python train.py --model="sound classifier" --dataset="synthesised imitations of 52 everyday sounds, one a clip" --train_examples=39062 --n_mels=40 --hop_length=160 --input="log_mel" --spec_augment=false --win_length=400 --targets=["sound", "group"] --num_classes=[52, 7] --arch="transformer" --norm="rmsnorm" --norm_position="pre" --hidden_act="gelu" --mlp_ratio=4 --head_dim=64 --fused_qkv=true --bias="none" --qk_norm=false --parallel_block=false --inner_norm=false --subsampling=2 --layers=6 --width=384 --positions="rope" --pooling="class_token" --loss="cross_entropy" --init="lecun_normal" --residual_init="none" --optimizer="muon" --muon_scale="original" --learning_rate=0.039 --momentum=0.98 --nesterov=true --orthogonalizer="newton_schulz_5" --adamw_lr_other_params=0.0011 --max_grad_norm=3.0 --max_steps=33200 --batch_size=128 --epochs=108.8 --lr_schedule="cosine" --final_lr_fraction=0.05 --warmup_steps=3320 --weight_decay=0.001 --adamw_weight_decay_other_params=0.05
Rows from block 3 of a small sound classifier, named by matrix and row number. Rows with one number belong to one neuron. Each number is 500 + 50 x the weight over its row's rms, rounded and kept within 0 to 999. All counts start at 0. Numbers have three digits each.
Before each neuron's rows are labels from the 100 clips, of 14976, where the neuron reaches its highest value: "top examples" is what is common among them; "loudest" is the band of the loudest frequency at the time of the peak. Only what is clearly more common there than usual is listed. The data: synthesised imitations of 52 everyday sounds, one a clip.
# fc1: MLP up (model.blocks.3.mlp.fc1.weight, 1536x384), inputs 192-383
# fc2: MLP down (model.blocks.3.mlp.fc2.weight, 384x1536, transposed), outputs 192-383

top examples: muffled (low-pass); nature; stream
loudest: 1000 to 2000 Hz
fc1.585:502489513487453522611534586512460470538532522480502471451474498465445464500492534401510390476460465492495438604492507426430514606487491411509506459538382609493507422402491399528516569557574545518455593427547523475460502426508508599423469549430584437540454469542484497491452509454545443427450574449490515445465492512472445512518393484576482513489529404516514521498573429515460417522486564505516490393484459514568441503514521507517466503339482510583500510509444476410414570559599399551481536494545445489581462480551527532546480462473473485505577488504442513507429517521421475472
fc2.585:475482498450491504461439446516449401473483499484498479555582554498540530482478501541591569468511569511401521423556395408478499631551554402427511524512528505527434478558520525512470428575526454462578433487504598498526479527480534490496477495514543543524516537515560540383565414479499431478550401547475456481463460572461615533424583477502506485457474459480459527514399562452388515462489456459450577608432561494480482480420528442530474540529499469426508437482452447484582510521516504589426488500481561505570523488402536506508524450524491510451567420470470503479512582545587491570

top examples: mains hum; music; melody
loudest: 250 to 500 Hz
fc1.309:420523422464481441589435536499451596528537483574507577498517520569514527464503527557556412519512466517522498480528388562438497489534453442492442522454510591546422453466516404538475538436500488486530558476566501567584513477561490528451574441478475582503504421495530536542531459452495523524454433501560504507536497455533377541536450562656493484506487519458563410399472480521574475525506476372494395441572516523463548521444518488461490526441474570410451507485541451519564611442433431540494550532417554448558451523587539509447486470519552469512443554538446509544510571465416501499
fc2.309:477390571534444490476528520473373547455610510508554496470477494414450408512527520611509603541451538412454508555592528507511520483442474493392523492563506464428527511446479491439571561476592441460464475521468497480511414629449555490538525520498587550513564561432550494582481554460551576475491504486463499547471524507532451517463528377411526469478466473472460509416455544400522549601499454537420452541487552508482555565485522454608381605570584482551454516528511528508504427410514488479365465442524475484494483498533474622441473470483454418477513568565524487481510532522528477526

top examples: crying baby; people
loudest: 1000 to 2000 Hz; 500 to 1000 Hz
fc1.295:451533529513542535579513509485461472414472597570524579549504445432474506548518510495456479501419542494468474531497462487506549518498371423486443552552514439464527542460467442445557442526570498462463502536422507492530462512559434433517522515666562537451524501435430470505546425472494534356587530531368499523543557493464488478512493516488516533425398428482533435551547498622498574521542516563573466444520520506527516445595473497580472513513443485512539450498468535381457478473448461535409540557525520538560386544435435411474471470530477532515411501554527437531530492443492515434
fc2.295:473479499467549448431519445597563550442390510528574419523487515543488519547486452520590514508488553561488633512531449401508413509417563479532495502472418510560532441477416470550523513444498522421423507534466452438529432432443525490554477468496497508591483532587521538456628466428477486468457501489509568511567486507403409514519369475539536482584506531529477483577485451501589526547615522523534574491456403470458538493593563441456426572605497512444538508516498554484576494476562500521499543606449503477443560498457580529480467468522438499488454512531432522473486519596464490478

top examples: muffled (low-pass)
loudest: 1000 to 2000 Hz
fc1.253:602448477485498526541502504481515471501594488490537521439551574450462512539545455415401530487559552580479475560553448486448561467483515472607524455530492509480577601526501532577621507492473469526626559415479438523514454524472515481504516441460487526578528559499534485563536468480583440554493512426472487513462491431492379443489467504495485467509591427602509480469567449472489463444448551490498482497532540535526550458460485476509436506426520552544538479487488366431438611541567409470476628485462541515531473544499521432517483474441501593451504501369572502527598491505445497459
fc2.253:380417560555491412418513537449544449499498453632477491530526409509535548575536588511557466433420507423460534484514482505490465497393476455590501440443470574456487496452511571410470419508559556565486522545491520464496446412540509522569472549576494481558553362545436480562482462506501547507480551531648530486524513533483487510508423457501523533442486613434502581537347571527481588567560456498405530426496541410610523486500578530581568393494519455478445434588469528509487437469503496585534493348458479574525567507475538446557593528561479460627495485550450521472478566450611438564

top examples: crying baby; siren
loudest: 1000 to 2000 Hz
fc1.91:413473563531485554443554459508476534526486430462516537538512527468514530554491509571552496453477537477563534521523475514537474474449490404537510443514436503457496590461390478477528443427524475539331425564552567422539369541441468563531542546458456579547504551522503522466488523438456479521518505486499473479488537490536499481533524542449451608562482566579525525402420581500586392477497600513497489475548500573445466477434437494441422525478441459525597501561455580533473490521470484580535441437510585511494484497591502477470475549555497493518511480555410607428527420570536553549
fc2.91:444484495464550448454491554454507513433490567524537495458509461609530460457492475549524550446524516523486525559565519480462498460561458460486465404536519434491467556440564370526557557506504497449403511497525539485526537483558508508544556524392542460411471484535474606570465440432613592469512486494560552510517530534521541523601536469597493521442589499413499532510525491610519509472524445519622493571409519443382471591516540476472517471555490478533530456479493543544489477572485582427461527560564491457548491483465628512500548519552552488507491583428591541439469438446494542529

top examples: household; coin spinning
loudest: 4000 to 8000 Hz
fc1.45:498545486526581511518468542538444424439498563469462458515493576523574534496504517469494522506429521506494389451483428455518452475532558504512505465494499525535453566508486534489531391454620553543530464511491484573430496432474501521494552436443550470537493569493511472477425550446525511500514398516382552541536446618410514512483501412617560483504470468409486484449446552482463520465527465547443437522468458515492461426459472549476460473451505457575464533465521495558551469508524601482500552534581589492488417624426423546537501530522555457511489514449493528494539474556443466547
fc2.45:502492491561463579499499596495501538474435511419473561495550507497514473530430489500484543503494563543507530481548381473562413539514477521429555565478467512571477533617501578578611423474529476545541533588509539597544477507495437524571496422529467536564488427487517564463564456468506456567565378566410499445541556552539472552459481473580508429503434430492508430527483474526560514562523531528442569536507428448550516493525518530465618554488546489499518470449489552473627541441496491478547457535545528458462548456543516418409521540592570421392506506529585464523540504511436419497

top examples: animals; crickets
loudest: 4000 to 8000 Hz
fc1.662:433502458518515400541411467523430471476550529502554518480567472466421484478530517503413580542511483522456505528427537488460518516540432440523419505579496540556429499498478465489547504499575447621491446500511494406466521540626502463430471439527506463536465439462530531456508410506510513441478493605546492495525450518588430477568532578518510513545516439438502508471593555564484490485438551470528561587528531475511497484529564526520514554464532557340501542497465532501483467535559484450538480513543487586491448462544478432572464531439519488562578501523545555429521543486501557537
fc2.662:637565522525514487508545533550463471484496406515434504550428580490488532511551379434521439476550470545497508411517507465488450571521524560459553462523570493432489463537487555518512479593581492453530497559584538547527463539500519496473599458373523469479530540540563461486605495405441410550542572458486488551489444441487538430542545580473535545595637515550492428464494520615480473561474602481508512540531414536472450490553511506645499541467518527582534485435512500603546430542498427503549533542498531540553524560506572531378531448615579465471528414508539521475438561540520499471

top examples: machines and effects; whoosh; sawing
loudest: 2000 to 4000 Hz
fc1.520:559472422485576520385589443489549508628538456554608463502506519455442503593579424518536460550563475443475505452442597510452442522503505440542517543456521472448511540406492552545530529449544527574433552464546462518492538412489509416495494519504547451532527493532534462521528569528520598520472498566532507552504499449469522466551532532501509507429603429396503454498516511484608529455410504471530431432487538550538499496520474593487477519491539532448461436471489535517469585543515545406594464532473487534515471455448539440613477464500495566519489355527563564484467439568538335450
fc2.520:513579483484462397503471471619601490530461529525514563452524513546506476459453561414462555460504455606470523561532372523445611420448582482466470541483463459440479509513501537617507488450528458479509576480436510436555470534537484499531539448538459482394498487485498559455461439480481516425513456495499624447509552492451489547481480524530501470595487618559620547523457498434521437483504409479494514449469455463491574618450462426465473505501550494477475478510548551567460586547494445521494595475486483479434514499475496455488438432527441466519490503515465394487446559453486492542

top examples: nature; stream
loudest: 1000 to 2000 Hz
fc1.163:446522559563513476490463408472477470457589403437493496463532508399467451501522514503522440500455511548501499376436507554577577397572561510479482545399490520498491482589457486516452449504533542537396516469457411447458530536515575511504490579462470474429457576492545466488494480448511415539382564531531564564498487533454563508651540536513500515535522519571476516572566568464456463493537460469491532519564575400537496549445525524407474415477473564495485522452521494465559489427569572552570529490494448445487579458480507487471390506508486439562495412469550476464557548465620464556
fc2.163:503520473469560537581490593557495509478494516456478494502498387547510510494573561498522487525545572436481458437529376473524495477581402431485492471497514498472468590550563515526564446465357453529530391608520520564502512478603444482495450493479425454529482545493459590495529490469480599438529501433494490497494417490485450481512533473499537626499557531509589592446525528593513577440479507470549491497564584514563558508529435510524548497466539520498554387457479536463465526591612541462556492493544535523432475521550545547511478459509550399480488460524503475497431469471428547509

top examples: reverberation; text has "room"; text has "reverberant"; group: household
loudest: 1000 to 2000 Hz
fc1.524:537546593562451439562550643623512523427486538516562459492536532456491562461490519499503511518538451551528452486466484491377632450453532534527509437486395478414504463516568525621483620420457489453541561432504491574475538563574443448486401531398532525475533566554519465576643538459458493501545509424437534470507438429531502383491480489448491500476528497481507501523472540566549386496501516520502528544467469452591543586467555522468425443471558462561542464586461547526516506450423506582460544583563498377572543493490596524461483506453422499469504529463527519475497463434539534505
fc2.524:451520437472460472515458474436537412597536511443495490506455503550485466445628527476436400383495441481590497483583554515465431571451489511511597481449455451615447526499452458525553501476477464501558392504507451481459438514485433499436501467574560581567471511470432402530515497441512453441511531414455493462431444571460423368527440523522461521523469496520533452488447429543458472513469477470511495540514461467550499435541566466605533410439515446517509480527552485528556475433487466515606551514586531481556527592552494472584513491448451512474539473452495539492527429422664558431

top examples: mains hum; coin spinning
loudest: 4000 to 8000 Hz
fc1.209:547565525526573509502536463495454421558552501499431474652439490507542493488510559544550474474599463403505471473406526486503470488497470554416477401495439547516526482520491521464451525466511441483500465452524581517510560507420585535555477620517608580513478443594525467581379531481437472506477467431595488472509461436497464515429472465525487477449609618454502505467454522535497471461471552439534487480469486549506532383490499514529454471465474524596506497532533509493532518467544451557542462476438530472591538458517530527545508547414478574506497539551548549439508433479593436540
fc2.209:519559430533520488552547529471440482544505520440536461474459482551555429606485499529493581551513591498418460506541492488485479481535544517571397590573464519514489542386486419530460515526528491485369518513534502601476539602436463554449525486542515506464557582442532528524464436443478452472592451418583433477601415493540435545441560521599478474431564486505532490499402529532513486444510462540408543505517489473455543470529446451453510529521520540535551529485520488467494433418454518573503527509501429489458462464502473543584445520515383496406536594457493494506544549505487625489

top examples: rain
loudest: 4000 to 8000 Hz; 2000 to 4000 Hz
fc1.599:446504534497460490452461482516442512507377463462560457485611465465496526425541455515435532459494470582537500419558446423571519474409542479482478560452519506480486539501451474477577498451452548474451527575452541450394496525567485443448508512518609424574470494536602534489546479484501457425543539580505447469577497526480521569430515492439540497496493451526556514549516475490503628434555530464474493540581549569491559599494547598523519513511453518527501478613555574499579618575419604496550500635488535470504523568408511475480514436435477497478521535579504580445601470497563519482
fc2.599:522430450478583407493413471429569446440578432550464502572444475473503484449567556442489507435549519571551529566443466464426512596451411538556507587502529490571504489523449551487552483531503416549560383486467470508535534565452512522548454570562455457464565453584463457515542528524518493452450511539432524466479464558446538429562564586457494474491599622538560534429491445457456422514460478583476518492549510447437517567444564476478495461479534476499460587579546421502495585432528410513506545534460465552449517402520512398444527565416390488517555483409681511592527448427540503452

top examples: white noise; siren; creak
loudest: 500 to 1000 Hz; 2000 to 4000 Hz
fc1.408:539453564556493443414523528387533483513471521430497522515464477456537504532502412447524491456573454434533488542486516530460557548526551536479429492483534504489468602619474446489397527564510562442437506525434390513434544451421460448458582503524440537487468431506414563572562518505419553523429552516489512490451443429507508548402482501507429528497562413470551494478478525542519492540448582468442551496541513401488447527579505445559501599487480509473579451550484565508483434509507444487520395547503472443476589482419468449459498557490510560451533534445497528393493526581509544482
fc2.408:475474513427528486561573482582482414412511542576558424468559439546454473464515512605512505512452515594510568469528487484475431543516525462552469577534463532488512450562549487459501590537462452485466599449474601444480568424401516519499466577478377513454517535523513417481394462505488505381522456555510518411532579465423468463559492332597502413618521548446489532393533450588524511494549437577479458417443436455583580485446485565458473449570592492444448530472484567507476560522508501407532525495466550445565554558558526537495512632517605485486476472534504415542521444566519461496

top examples: muffled (low-pass)
loudest: 2000 to 4000 Hz
fc1.481:442496529556409440526420486425461526490551468504580505499508530501436511493430478532446603421501465428524392528476443522579478452594522525542592475509523402472481509468466503394410551517505585524519377444478523555589472408523540508404451559588566555489424535531510442511443537550473469405518406497484448418444537436456550550476586478502517420482490464481493497454619517474484413518481476468435486487529469444434493533535517443530528500563497472560501465586510442405581459509481512529492443569510517509454517341484485426444415431606458545482495487415548552550557452490453449477
fc2.481:523541501539546481531468474418528429584495514569497478574472462509468583442535443437515521481397571497470568519561484436630385505445480415573519442427462378417476545563557477475567456474529481509570532567502478594460459558551541481541513481427469462553555465409541518537564482577518528487457551523492602479544539517452411545514501428568512478464567481449534460527448496517520604542474534444467430504523560524461504472478504493424479467473506553454520532529512433443482453504476536504501470570544573460572477563516504569513439496485440488476567438624537516451438551561413568584

top examples: household; coin spinning
loudest: 2000 to 4000 Hz; 4000 to 8000 Hz
fc1.189:476469498490498472587438551555505485530526456516599531454517467456561589548493507480436570479465483464526498456557508555531557514520446540514547644490443412508596515353533528473584517448579428524494542498503459527454363543433369548475581452465475482515497487513449395460497526552568494536441460542404508583535446482473457429504473454482523558505573387364515436521454470376447511458458478458460551475476552544593482446515486490535535542440472498581459519503460494562523480454477504540436518455421528498462489517439516480464494499616468505563430501519559490550496516447545599515
fc2.189:469469485477462455466460461473485505495490516454406491435480523496472499461467529572547526474563475646571504470462455533499585512518521496463483463522474571584544433607491520527487403516501559618565555526505586514469564473444425471507535483456479474528363437416450576482512474486478505499534463476501449464573468474558420532477420502525483393453471563461423488549551538529568552506481457503489472525463460618511490543377444454515443453546592430506488494497506553468489505514499458477499464523546540577558459465512550514590507564551529417462553537457413402433557446472581520564

top examples: muffled (low-pass); nature; waves
loudest: 1000 to 2000 Hz; 500 to 1000 Hz
fc1.669:423522501551500576521532593575549558497493489560453484504484619448490484501486416393460425537477568547482500577528512476560530538449625488391542524477541440483507471503438385472422474448557492557525543540535466472540419426518525397374416461578497548427515465597530561502530541460513483615562483532493455460482508481517582442469513520492503437595501512469508549430590387585429515450431545518487511515449455499493558432566459497482349462486497545461483462513480524510611437585496451580457473471505498477497519489508507455559484537528451467448525550486476486644534501462601572558
fc2.669:573523437431450429423476467427539539412586525534573545534539470470517471416526571450532396549495503512543488445492525575510552534478461400538485583531407551522532573460486490529515486593537428486447484524444549501505519509476471563446596571541542418518471471492493525559486598539521465441575467433472478501527421470571484559559448567492491485432569502447459531512498466523466496474432475532500477548386596583550428538503437516550490526524501514502507489536476416525514450482450512594473470452440493495497483539507409474468595489447495437522564542432513569487437507536489499447

top examples: household
loudest: 500 to 1000 Hz
fc1.666:517479417490552504390489531553481454498455542422521484531519437475468462431418502486450445424549479522593534536496500496589519565451480498546442451562370441525503434456462460438445565459480543484503487555446509504551462538340495525492441565553470515453530485526528494529491477569532434510464464501505516498476513494618517460502418479589425511515478553500539515417561475522449466519546577589505526478521480545493468406487501476551574528524563465583505460505493498517461492513482505494527506482351533480429617524474552446513502480492483503437437569519558550532499519453578634440
fc2.666:491545502431441519396515484494438506450504474530508505508527457567513505396448574533443498453522494462477505531449545443501527558516516443466531537493377457507535429453517506562475536470427525530543415445535454505489457414537473486560436487547547464443483510535602454573592549459493493524530476551456547520522447576522562516500427505477506462483426416606489540537422449548435504471461449448511493507440581537468532534441416458507536560506579464498545504509453454394519506484466434494476528489470403485565517540431592578495499505567598526654520445429477429381471586550520442581

top examples: nature; stream
loudest: 1000 to 2000 Hz
fc1.663:494570492511424528493558492431408442471435516497433528515530444546535478564529462515527379641517518549526477503414481525523620518515510494600483516530547507576497441519472523554433480563500571463483567525440532509513485489536422573582509465516551560485472596503523434532584566439532514506462534487520582533452503494438403526533463462551453476424515505561458553390498484480533520463514554473474486443535535458516459491477498411456495475504474457587560534521542441545540455507465556474430504567490456437482487510507334497523459525491509527599426582437507452493437551435450507510
fc2.663:490569502587478605482424493566517645558540522476557560501514549593397437492491513525496430551546513604427528527439588460496444482506582547494549539460493479523503556540449512512483427404457498519492472531481448429444537515521587538524467481419494437458478432537566520565578467426503461496443468485472525489518517454483459503376475513463457490514571470505564477543449474535507507530486461414406458472495520440507538491517511399416509423493636604510560489490414525593542499475499495608502506438469511417553452552414534526521486502512567484440414468471462493460530492456482442530

top examples: animals; howling; meowing
loudest: 500 to 1000 Hz; 1000 to 2000 Hz
fc1.486:553477543514461426491456548456511414515495595430449495481530543502442501512401534502568567508474465441526482506467536450472490478423503456472459482541502599447483466543560530495505532517479562447393499516467469479484573409539622523468431425422479494402402539442461477584507497459459598526512511543485527503404546468461486474499438501531516459493527475501547502516518491547474484462455523449483454524466489455612533542498508382463450557527483486524553480510553494608472485484497526530504471482471548421416459421523505556417463553541449431549513524491518480470595453453507407477
fc2.486:573422430519426624523596498406487529462460464525417547424470491500581505469531534538477554455524547544575517400552411561450514465542496605355499435520552471438416485474530524543588513478416445432521494575455429431478565590487553435525536545528566553523444513554469519585531495541517490591490482452546452442447533490481456521597426507416388486591566508507467565493452512484553546506384512475590485442513539507464469504542530519506444399487496451494442515533573460552441478529482536442528473436638515462602565492524400537471465498471487403446494495553532547521494430512436427466

top examples: machines and effects; sawing
loudest: 1000 to 2000 Hz
fc1.401:503473499497506510489533466455485519486461516594458505532421523412515595421459563548492534519416540433546555572613525510547481499599513471540451439439572598481483564496503538478437544573486503438474551485526514631463451516515499469468434521515496421586488460449580469431414485522496471512472466538558487463554569440441470506446456527468435514540473493513549554472566473481453551585438480541525512520565509475491459582451518587549455547520533559427498487641457492522445552595620396505508481585497439471424500478454473549511478581591505537457502507501447528512563502596554608543
fc2.401:503574551548552462444522489441491467596493544575291535530591531442576483548577437453439469525560490484516513508467493461507507484458538480451547464518425460428475444526447558455467522531408421446500491476521616531478593534576443526471553541467545497537500590468477431479592523415464490514436571519637437497469508485444523491421506466470494416511447480481531546492500488501496436558486457549490601479459565536444425428571525452544475470445556612512530477431451537484482457534448512454564442507584362519444471485483489492462452446400498523515476420424472497525528492463511510575

top examples: nature; siren; stream
loudest: 1000 to 2000 Hz; 500 to 1000 Hz
fc1.290:574525507492576541486466451475461512417564640517508497457558538484524389481517512604466390440460481503484510520436470543512526440425444632446477544532550544471570506498503461477480483535594500474545516496514440566471486464530481495500483527546480535459457494527448393505526440475476458472524550543555473538424464561415418542526465495458503553550532514521505449480500583484447528529423462485474546413525550417510530429492528480474431461522407420509526464525545496528506479522517475421574514568511441496415515544510520506459518478516550573490448549392537408415506502503484455467
fc2.290:388533441460599531473401514564456510496484482592567470481481435527554477573455475525440569642526479519576619507535553513545557536545516592507478466562458446488523531475472478587398505505513541539452511581511435385512627558574526509510489533517476541438485420417474540433587519435517475542451543483480560544459542452510502526463534409475474471472478573527545407432447482544425450492602556508472459549489509432445515521493443479458421471517576446576505430441449489434546568467543428515473461460455558509517489514445485499455520460452469555457583502452498469386577455504495561497

top examples: nature; doorbell; wind
loudest: 500 to 1000 Hz
fc1.690:591524450446467576547504472562513481504491610502485503452487549524431527497497503528489527498451561428449517538466541467483503485452510469444454540502393518513474531444408446572371481452508579491486593557571475460530470555470542454393538459418517545508405482498551484469517428447563395510485527464546523422548561486506533525454491485551467579447478578585427473559527467426470470547501581619486507569439598480520558476513592497545496506565409476416458457445472539537562490482565418578511533544453452540517536506475563495526459429504502532402438436448533367553483485484487468589
fc2.690:504490462475510414626490570566498466502516474579494469519557515534532504492525502582479473489484557446516482466436570515534502504412621503475501515455520538445524443415505608488531511545522494556395510570541529398447479559529492460495484565553557527565455437521431376578532529455567428438486497549463512464453491571512457536535471470466524520499460489428467500515485433430463511423605475502445536528472491450520545578464531627493521582475417516424546425433489552400554583514524473422419419542435546478526533528480600562539512459424431468526485446391452509565577513502464427505

top examples: crying baby; people
loudest: 1000 to 2000 Hz; 500 to 1000 Hz
fc1.96:421442442465594552462459439547466477406558623489489544473474513544434516520519504521532592464547459515479548515440468483434567547421532521563467423634500514541515484458513483503434429533552465493501560530589514528531460562557493489517514401580602494514554533522483602520487496490432590482503548469486455402526529471470533451521480526465551542612490573446544414502530511510502539500475535560560457463507522524570550450529498453488508553494580617592483467545434490480554551548485531444483485556498505577553381457513570394554481510433486471529532605465441480452583477484509487493
fc2.96:496493612472468455508544472559496533482497544477547525507475490553519528509497545592475469548576547561570476442559561518532497410389567470535495460502493477540487505535469489437545538408403506478452543525401487453355538512586471520524508536548456537483447505549429562431528573513528499513478505484468553522581487443402438522529546498494488391518563585461461437366452461483436480473506443540510590493531436537484493561521558473512529525545414535477540503516485557472553411565396519536451581601554482469465527477524446426530459480507495464417503561410465478402512528475537594548

top examples: muffled (low-pass); signals
loudest: 500 to 1000 Hz; 1000 to 2000 Hz
fc1.192:456440479498491533424425445493443639512573476515540470514572492498460521517552447497536532523476611397451612462592539483558480536426583466552521510415498516541531551444518472554503466504476451577497519527438616483462535593573533454522536405468496529418429535501462492474521424491473521580487485465484551431468523493478519562493539449455499452487436449503548567535587505502472517586427483492424495484475574498515582505512466567599533503436574545610505469538464445529459418594493528380559551613451518547459524441545507488452529514559430568601499514470413590538496380536508517577
fc2.192:458564442498436488566581438427463564581515600455403519518518515479551510454431437537506467553523434445496471528534459420443461519559489547564505643486484354416453558534539548524470454316536516623638607597438444494471428442565494516589490496507510513532515585380447491458497554460460507570496445491498538502524487467514474494488524481535521518500493516501449515481426509540582508472519460537470426472508528428476510515540528473503543529532524467570462531428556562517574494528509545629564454498485469434464558538552533444541549548539547537598420576565540425418509437486574497466

top examples: nature; rain; zipper
loudest: 4000 to 8000 Hz
fc1.72:464501403534475524549554600386462547510371394506461539522501567535528483497506456470474484540553514561461418504505408418512465543405432459483490494560528556479548416515456565585549513486508458536545502589522433423478489534446434511500454544471632476559455480573551467558551487558456497500479532403447480471501487500563451451533486545481522493508567552527487459513460467500481531460522397522458489637559423463422496528554454610483514497483515541467539429428485618544470568396574576477451422587545543481517567623460528553493515480442464433447508458558510583431524503499496418492
fc2.72:405417457467514454404536552496483564433525538403483491512554475398393513476486483484509454460591534414547555551507471425456505487516500507471441393454475449581536476461476574526576499465468423510427568455511414501478524530489498536445529483592598511483571361570467505547542522567526564566549531433521483544548487421455478458477583630521518427535555489493454477517576480525461493547477417441450548477487557523438509420523521474474444489543470457585532564533545505499499458436520602538520488559471443432559520522489431491596464475496492505427482538446528547476472537499480511473

top examples: animals; crickets
loudest: 2000 to 4000 Hz
fc1.4:495483461483471574566484505558533522495486585482471551518534489563502408446537545585506422590437484452418498475553505548554485483481536489406413546578395490492435554490581488489483586479580499494537454477522451440462487513592487563473399421433470506546517466457490436519368521562510495533513467512497548416524479468507399426451521501437474587457502447552535376568485450484430525424489520505456447433518530504488518548446487532499523526492474467500529580512559506594483521564512596473539568554471454501553533466471402454460579471509434460520506531486576461393428489560539445475
fc2.4:489434529460450469499453550460514587485459472461544475538504565385501585486470551404606513476516458414443484488506479511577497511523481448475529515469525585526439589496427472447503424515488588469495540485516408470494464484567462511487560477420525489533525489554466468474516569504548482470463422458416588458489572482533493576467542578436566519469502515647556533444616440469541517496477551433460460472518502463579522530362498453506323441530514489531527469461479481477586515509540455510525490488547546450444462469530474440492421526457490520538514559461497469514444610624541504493

top examples: machines and effects; spray hiss
loudest: 4000 to 8000 Hz
fc1.275:496503462528468593470532472456532482564478501530592500477535619527487506456392424449411539492524504492489550481474509550589539514463548616494537482540473411506565523512437462455581517503561484413459503485497475518511435521538526484565464563526554506484570586434481542480468477430550451572589458463450511594522570542457476572580449542447392472426579413511518445502486394486451458531560501547536539583521504547432483563427464504503448581538479537549453508441374603577500518474551510458427541487557481486559584432483549546443511468438538509555497468522609514526475532501508410489
fc2.275:550517482477534570488424511493506499524448478416467494544524472485614440456571516506450464473442512478517477483473514456564556392492451483609567420586548559536416499419512452517452523465602494549519439497472427469492525575534503517550549516531481416485473476513650483468469457461515573533562514436493538451501458517442498496554542543444523539540471513462602549591554509473519547458558532464563553491553535494498457476577497456485482459536401484420601496519614478416571552446513472556525500499437439586568415495519476405458519490495511450493398567519545614532535557512515456478

top examples: white noise; pink noise
loudest: 4000 to 8000 Hz
fc1.124:519537528458475470548435529512458467444501503502515562501472604577457559488515463466644554517456563588517519472504520563501511480508547504453633535473509412503429464500481512486476481487494415482481433454523571645551463436499482486607400466566561535486461500547522502476434497469574506413536548508440488475531454564469463426461434530472473440521419514436579520460443530487428538444567522499566554452505540551415559502552490357485452477571549561559581536508438479400481467486562496601554466444510467549481440557522551570462526446486542465467554470554517463501414449515535441499
fc2.124:510414588492560458484426523479588481532546502547510447539395506555519428514454568446505563491578560405527457476501396397528462525442471534583454521547467539456471495420503605542472555402496471513518546587528444389520488482459572445562495405505438448523410564523545564564489489506475545500408478472521492404512461590446557600507538564511437457398448496556501499543453470436434567508456462470578403442433513533462418541517442516504497540478534481440522483476439509477493498564481513497506513529552521540476512561521516521481587403537510447467523496586537496435455514467552567547

top examples: household; glass breaking
loudest: 2000 to 4000 Hz; 4000 to 8000 Hz
fc1.686:544463583421487449500504484472512457445523579518534457432562450527464480469548497440514477471507521474520587531590472526479540549413502546577483503520521485542510540479518556523419423541572558503544553532564620459449524432447442521462535558472457552527511534378472448559471403446478499492465454571483465597527451486563545541463410445463426456458471399496422473572478488499494516526471564516418487455541462463528505478545531562460512521481531513500476452499460480510482513561476571472539562420424463502403489457559551533386459516475575487506432474569501551534460403473520489544
fc2.686:523561531486516527557507476514486458475518513569498495506449576626493488586486629513480537479515600470485397606497474512604468450470533517538501522603495456464476477486533455558525462463449444615531431431639492513506575523497430397538486487526527492613469436349565581463512555527513453487556506535632413511526455550466539505512455447468517513460477513464471501485513534516458433478428458497392448496576619441476570528572467469543523424504446532494540512600520464433447497491532499516509556501510466533485436472508433522451519491469468447462499462524510544512441493549472422565